{
  "crop_scale_min": 1,
  "horizontal_flip": true,
  "translate": 0.12,
  "encoder_channel_attention": "se",
  "label_smoothing": 0.05,
  "decoder_width": 128,
  "decoder_mlp_ratio": 3,
  "decoder_bias": "all",
  "decoder_drop_path": 0.05,
  "lr": 0.014,
  "orthogonalizer": "newton_schulz_5",
  "steps": 9100
}
Rows from block 2 of the image encoder of a small image captioner, named by matrix and row number. Rows with one number belong to one channel. Each number is 500 + 40 x the weight over its row's rms, rounded and kept within 0 to 999. All counts start at 0. Numbers have three digits each. After the name is the row's rms in percent of the matrix's.
After each channel's rows are labels from the 100 images, of 14976, where the channel reaches its highest value: "peak on" is the class under the peak; "top examples" is what is common among them. Only what is clearly more common there than usual is listed. The data: rosettes with rotational symmetry.
# convs1: grouped (5 groups) 3x3 conv, stride 2 (encoder.blocks.2.convs.1.weight, 80x16x3x3, each kernel summed), inputs within the group 0-15
# convs2: expand pointwise conv (encoder.blocks.2.convs.2.weight, 80x80x1x1, transposed), outputs 0-79

convs1.50 134:485523552552484473512513560476409519465495547457
convs2.50 104:484556450508484558432536536544472499598462519527543417478557492496476551475499479481452491463433489520496479496531512452523564484464567466427544493483475499508512481501528573466533492502557563556483469495409479516530478540431481481476570447
peak on: rosette
top examples: cool; vivid

convs1.49 088:445483535448482465494508564478545425475551535507
convs2.49 103:470525483529566466594498449465481532503513484467583484504590485470471500508512495478553514529533569448582545493473527456464542513503523517510393503463477503468562504474538566476506517443506473540462535456466480589474534457564513486455517542
peak on: backdrop
top examples: vivid; warm

convs1.73 090:529477559539481579523489530517486481506408465477
convs2.73 095:524521520472423490421523488535486479457439512483487499478586475517514539557480551480518509467514514492476516486500520507461552500533468564424569478418469496490419517526535451578503512455470491371536517474541464490512445475469490543574512482
peak on: rosette
top examples: vivid

convs1.67 082:527484463478537400452487527520537454508520509562
convs2.67 093:533440519561419522507493576483448500583454510522411465570497540468530506498509529467520500481528477490496547455501519511429487513499524472511516446555528500559447462503412568514498509448582482488497503470423495506532483468450520487594480461
peak on: backdrop
top examples: cool

convs1.1 118:488504546503504476519549474528604516553559469493
convs2.1 090:522483461535412481429487540480484455448451521507516463449423483480493518472496427531458483424486443546508464498521455528570466493480516465507465496514514438537539502502449520500529451490490594585582462507410509447492498484506457447496478536
peak on: rosette
top examples: vivid; three-fold

convs1.42 151:484507529411511584507585501492486481538505506490
convs2.42 109:494460512545409515514474464452539475456459501502516472482524491514482473492507454512543451472451505501518517521500486547591450500526463538470544500514661570531474553460478428448511489469510512481579500476501445475428436459510468494525521469
peak on: rosette
top examples: vivid

convs1.32 123:516486447589497444470421512498555497478515496485
convs2.32 085:524478480487528437508533519540453550469546515478481493491453461449594450517523464498469513600495444487532520568594557466501471504462551498588513535495453492478517476556494480573482455522516518576488440508463472474500516547557505479521430460
peak on: backdrop
top examples: vivid

convs1.15 102:485470426548550523510465509450511490436438520534
convs2.15 122:462469526477517500461426494504515467512481518518472509498536520513519520465418615532486478487492476450528517473460492521467458512527470582481470454480509509443449471522599426464571443496496453415471511544452463536478464472494567507491410526
peak on: backdrop
top examples: vivid; warm

convs1.69 121:501478471492472536415480500536421547496542447486
convs2.69 091:564514542459598477549502510493494591491535542491517488504497463470491468546469479561449532561459504490526476501507487428499486463569514484445515523484449507478485484532502465537614466383507457460546484451513494459508482561469495462522554558
peak on: backdrop
top examples: cool; vivid

convs1.25 116:447476507491541610557467477490476479467533494501
convs2.25 112:436552589518487488491456486554473616560466513468532532479459503449456525531486483476473413535472444541538445510539490544537514468472533431474563521530510487496462462467470559471456480558543474514419528547467476507468456511540520493480476452
peak on: rosette
top examples: vivid

convs1.51 069:527515501542560477509472574557456514548439528514
convs2.51 106:463449492479545483461580531476476537517493552493490497460490481576493501394457475477483469432586458504465458501502545557540541466560471481478524465489518529496532470504430444464465453528466562457485493482495543463485465491529521525603582466
peak on: rosette
top examples: cool; vivid

convs1.2 084:484503537550581528486505535434544567517502526531
convs2.2 104:506473460470538486494487467537425427510530461460514520415551511513461489462491408427538472551535552515481487499429515469515451436473441473445463472453464548459444500557453520484514595506507471485516543502440516477514526501504522445539553449
peak on: backdrop
top examples: vivid; warm

convs1.68 090:497515500479557476422457461545521453483493502581
convs2.68 094:505558521465509528424465473455505444537509429537511504508527539506510526435493460467487507502461500519483511455492494518548484463502415515424498456519408509548468480516458465525599496549464472507514485409447509537504503519455599572562531469
peak on: backdrop
top examples: vivid